config.toml
model = "segmentation model"
dataset = "rendered solids tumbling over patterned floors"
train_examples = 195000
image_size = 48
crop_scale_min = 0.8
horizontal_flip = false
color_jitter = 0.2
num_classes = 25
arch = "unet"
norm = "batchnorm"
hidden_act = "silu"
pixel_unshuffle = 2
widths = [96, 192, 384]
blocks_per_level = 1
block = "plain"
attention = true
upsampling = "nearest_conv"
label_smoothing = 0.1
init = "kaiming_normal"
residual_init = "none"
optimizer = "soap"
beta2 = 0.999
learning_rate = 0.002
beta1 = 0.95
shampoo_beta = 0.999
eps = 1e-08
precondition_frequency = 10
max_precond_dim = 512
merge_dims = true
one_sided = false
adamw_lr_other_params = 0.001
max_grad_norm = 5.0
ema_decay = 0.999
max_steps = 9400
batch_size = 256
epochs = 12.3
lr_schedule = "wsd_sqrt"
decay_fraction = 0.3
final_lr_fraction = 0.1
warmup_steps = 180
weight_decay = 0.0
adamw_weight_decay_other_params = 0.05
Rows from block 5 of a small segmentation model, named by matrix and row number. Each number is 500 + 50 x the weight over its row's rms, rounded and kept within 0 to 999. All counts start at 0. Numbers have three digits each. After the name is the row's rms in percent of the matrix's.
Before each channel's rows are labels from the 100 images, of 14848, where the channel reaches its highest value: "patch colour" is the nearest of a few named colours to the mean colour under the peak. Only what is clearly more common there than usual is listed. The data: rendered solids tumbling over patterned floors. In brackets: how many of the 100, against the usual share in percent.
# conv: 3x3 conv (model.mid.2.conv.weight, 384x384x3x3, each kernel summed), inputs 128-255

patch colour: brown (90 vs 22.7)
conv.4 095:538466531432473573547507481447488455504485500520507498406477457500420510465478466512556522553593542505500499521586480551475474503528509526535463508560436505423524540554453527628378524501532513515507476401587521537523491511499611465555540432467466589454473556403507522437509489524444506428409555516494532508429545516497532562479559392547467538529562504476520515598563534530488476486529

patch colour: pink (49 vs 9.5)
conv.46 108:490554463496481499531539533480593475484516584555509488488497592492443483463492504459512469570449487492512486469417554557496469518458447417516485644458531480542528417483525518503649540566480524460596521436517501512478588520516527544527454532516446476446450488480465628464429517512546478485566509536560556524554425514588481591495536434373406511569502511479528516505504563522538502447536

patch colour: brown (92 vs 22.7)
conv.251 087:510570550551460531476557471402525489463471602525511473441428448408522598454445600516512539552494508493545551441461546536458355475426528480549537465478494435447506586495521467557364416436488528487462469453541530524518519371444506478570486599497491512488470545536463483474525394499427399611431496537612562569505513472484563450545585472556484469488553423452450482557473410455497498495511

patch colour: brown (52 vs 22.7)
conv.114 106:544505520439423556470468471587439529493532510463469532533559564634436580578484448545479512501463522483406531544525449537548542553485520490478517437447572458459506499429482515395465512455457493522549565444512518464520507415482456486490519446531508529524615532506501536503451546611466534392473493529570486595509464527533479516562452627608517411399605492600472490474587559496594560498503

patch colour: brown (95 vs 22.7)
conv.54 095:530527566477503581543613441548447572546525504489509546456506486493440530521447511437552501534509446465514570525537467587493450502506527440479504457512512504537427489485561506503444507540466528479526561474466453550506395458507489506497497414436504528492525570596569469416516472573391484494521501496580409636592539463434517478401549510471486465526476550494489441537653448512585512397582

patch colour: pink (27 vs 9.5)
conv.30 105:475489511503500542477539487434531534549476542523499517472418614519480421532551497582510498555484492555440441532532539534457502526460508444514567579477396509545555396486427424471477510417448591429577556454505377458467574462494432510502565494500414491465548423558523518468508518581472564444567545492492465468502471520475490515501499462461414500423488502475573492488502549552576572482493

patch colour: brown (91 vs 22.7)
conv.154 085:487502565431518431537531428399528523542498576446539500448419479495488580554495540531546518423526541535557411459497411494500572496577508471514497504503489543522393490443470461571368512544447448532509433532530472464463485561510567543568613514485472616579462569483479460401479634539451474531464475497463466544509546515545536466478499482484530523508457538443576427526416476459504575438540

patch colour: brown (91 vs 22.7)
conv.370 092:520492539456526523445475443543430536512500449592439488585445479566391520457507543469504461579532469471433416523573444517488493514605532475589530495445501496557456606537505519530478424504493566505600537455527500486463485475464490462557505545425454548444463448457518549427583562523544546495438456473430440557485520511548569485459570375591578517488569428539462447482507500531537464630483

patch colour: pink (41 vs 9.5)
conv.321 088:438438467529567554486549511446569531545426438520532477479526548495489523556616533485459640449588553557456565451472465472409498469555419507458588571424463406500524412532491518543496361604417458487477474454469514562468531559451489443533459511623524571519480488475436423526505453423522483509475575529519533467519537562490515541499431516498547462560476536452541516437519476530408446518465

patch colour: brown (94 vs 22.7)
conv.298 102:555505596527509539490546447440477617394533532375592506424434458520480523564457553524536555496479481463549494518551443587578541498490548439528570545508541579478579483500465524544429463514518423484518519502521501411492496540450537501544386413464517587592433489407538493379574387522487542446525493472482460483523511533471505468507628449465506478449514467535546496520524434438455533430579

patch colour: brown (94 vs 22.7)
conv.345 095:553546514553492461535497520583464512500510639534533475453455547587448623567535483547506433580496572477482460421559455579479523538537541517456499456539508419503549487465582510466429495538425431517552551432478502469506387526429554472570469470432487571474436502544396434455509562551490419466510514454545478539600453522458436519460557472440514465552408494438553464582520552463600490471462

patch colour: pink (50 vs 9.5)
conv.109 086:383466503479576549473508498550454514479470488488537429576504510459486547527416471418453497434412522579507560484475439439527475563523446510473522453551515532419443478504553500543512578467513550498516395429476449418531435513509401478538570486473392552657446550540442421589612442515587503499552557443508452432428481481462432500493480505515492459488502562582552475525510534596489446522533

patch colour: brown (93 vs 22.7)
conv.211 093:473534493466482525597521524514491474419541479480391469445533391511550548548493548518511457519522474492438509572484389552454535503559550352515594471485481533599400539435534463542415565401531507508536503460466468542512475476400534519479480530542417476507490557437548528432574439477491470441427411514559399456478464527458553449388579395513474417408532446516487499510415397455474486443480

patch colour: pink (42 vs 9.5)
conv.35 092:598481412495504533470527475502443497549471543569492494511528522447469525448466463511516569519508480437458471457511425461515488560494533487492591531520455532439502498565505493466449523489481484396531519465441459483482499498432518552438520484497483521509524499501488462522460455549571498517564565563534508560408572499544435492503472509358430464544457557424499485485513561554565544477548

patch colour: pink (51 vs 9.5)
conv.278 082:500464460530415433479555539530525508448537474491481531605533518521513561535533548534472418517476449555417488540483491487458418513382480455521478551478476510425488500545500515502539480423439535551508469480589493541531654467479418552459480454574556456455578490485479630459390452520469465470552534540477511508511404498463534515533619501487428524430592523511498514439458620455529474567483

patch colour: brown (53 vs 22.7)
conv.280 088:442579480526430477486486472624496518515499485470544497458601430539522666449612583463490466555518524571467511582502454486517541512484480449492476413481585529516408481506478427542453518497562491577526511483418446540422437516547515510476571416449506493488494600505529529468554494453494457517504522455481495471486513490524518490483506464534594503544476461481401599440563487448571522511555

patch colour: brown (87 vs 22.7)
conv.309 093:504533625469506472522505419491514497548435523545544509532468518553487509412514427559470440494539519536523494408530476526622471515540448489536446551481579421509449534428568449523486489530478495447513460437501540433499535536517656470534517452433448578595502585428637511490511563549509536531475507535457563531517587486473455501396597501527529503550553552442582481506512572503532409458545

patch colour: brown (94 vs 22.7)
conv.318 080:553512537459459630495451531491492516505517463545450453446555448527483491506417533568475452557514522461424402519457404560451503474516564322422528433451511549435474512483495508498348510442536508509553504421540483536448550430494469499467519411482545525541560551518567510419510574527441525545392429496530472526532454437494525519495537444483598511535489415522509484521521485527488503536473

patch colour: pink (48 vs 9.5)
conv.363 084:428581456544482510489487517479545519533426449508492478531569520553560511483455562545515590463453545476525577495497495477520528506470483487361606405509606513492480407559470447562513500474441452454473389551496523456576518527435423445507614417494473529469541465589600425635499537465558421470492468511494554510496543511444422459505496498385396567439508477559513566495504543525499518482551

patch colour: brown (96 vs 22.7)
conv.254 101:530524534527443544445541466535530542509536483481492526449624462499451443616469488612550478448420437423438459534427516510435479483528625442432528570482434511554559444469493546511451461536467522452478487548508461482424504466431457513515483412454551463484597593492562453447509491513448598483488484497538479488485561514460544462493457458573478395382521515506515438607483455477546510525479

patch colour: pink (46 vs 9.5)
conv.277 072:514517495484524510482567597498485467530461503494486387512468603519422466536523530506520558443390527559434526460369571507438528558498413471495508503438528467457583520484496495562488445520456477454541524510503460453493538512456433482476452568481459497417434466447515449489501488468562470543506472649477548570490528516513379468474587496489361487572428468476473511574493522584471502361488

patch colour: pink (43 vs 9.5)
conv.166 104:492448514513442482492585581528435517474446538541410471493544486459454392485472483461495512513613523459444557510389560471476448447458484510586446517499460469436525536509487526457412493502471515418491566501526513512511503468572516426467420509572479550515500492403544423484473514436494552468552577525507509581549474579505484542439580516484446507512496531522510502441509466494513521510502

patch colour: pink (39 vs 9.5)
conv.232 084:420518407466509424484493520602478523524518414481502471556526478615457433533541611539530480475528499531542565510495511453457503551494548509439532553524497546532420442402518520584478426437486498543419424497395588412509439432568395580475563535466487517533453549446510575440440418582561487362581486565514575509428483531378456497459531470452480548472567426519521576505495539483517403486398

patch colour: pink (47 vs 9.5)
conv.366 096:458580531443545527469531584550464527438424577445458489559466574472456417503582482460510519427395434462510437571446571528545462531504490543523496543554506473393566433530436473488496482525508575442482514563456502466506598608530456496486476502475508422482524586401512508525520519526528614509516520505514617544551508481451454511461436410467484502578464570502542446391531559433400579443579

patch colour: brown (94 vs 22.7)
conv.63 082:427546561536473485494424488582507520414474559408530532454541442586495564509450486512544507519566486433540470585500427541509435434507461468518570479454516427513456542561451485487434475432470478549565482563420561480532463477455455535521511536620506463525563563511534397379546504483430467488515403431527504481468518437521553526511488424623474524503472456463468466567450452507543540601566

patch colour: brown (78 vs 22.7)
conv.70 082:514616465497455473490513482473494555485454529565534525461468485519512509468469508515492508500505432460521490478563499540506513505515494472588472541482509484594549542485600517479447467477531459531481454420511510606447411509383611482603535527516500443452428609494578630430508592512491477505508449542523385488491480462532480550437476332504479517582507535460536490531479540453523464483550

patch colour: brown (95 vs 22.7)
conv.325 091:516487484491471479514467462436530521459498648456542525478618492627403541499411503486515504555598471435518391535448494491503500469571537411567494559494533475524518517431590507496451487547552558472542493393443493451416590525458516485436434461489530508430448534525573450576501560533553581565540520469503458511506485470578565449512531354529507501441485475529472482604478449494594537499540

patch colour: brown (94 vs 22.7)
conv.344 094:559621566514522543485538517469509548494494542518459484377467467509503524545522541512529477523501505423510520587520375525513497499481483473543509452518470515517544479470501473575429456401462594520541497502407507414475409487556499451560573459442484539411537564508438478416494492460471481544496396419400483576497605508528534521477533407591561489562506449403580494523458435512496520483545

patch colour: brown (90 vs 22.7)
conv.313 095:480572538527472516501592425549487504571535578495520479535557450504485542506529554568577450459527523471534506478562464529561504492505445486490492514519510473431549550486572562592531389570604460524473523544430498491502504388434501465527570508505490492565464481530519558513597527565477567471504383503626534531524509442439571510369600470567585496491460479376517510537546511518555424416573

patch colour: pink (47 vs 9.5)
conv.238 092:400501542420450515473431563471521502415514438532426442451423530489497536414529503593537511443518558512541544429425511392535413443494457486444428531537424395506525469471500491441435520528492402469481496486457453609482474555496467460442454435567481560549461518470453523491482465467505379534464502472549485497461488535520581549547551573502464432567440467449494472446412451470470410589499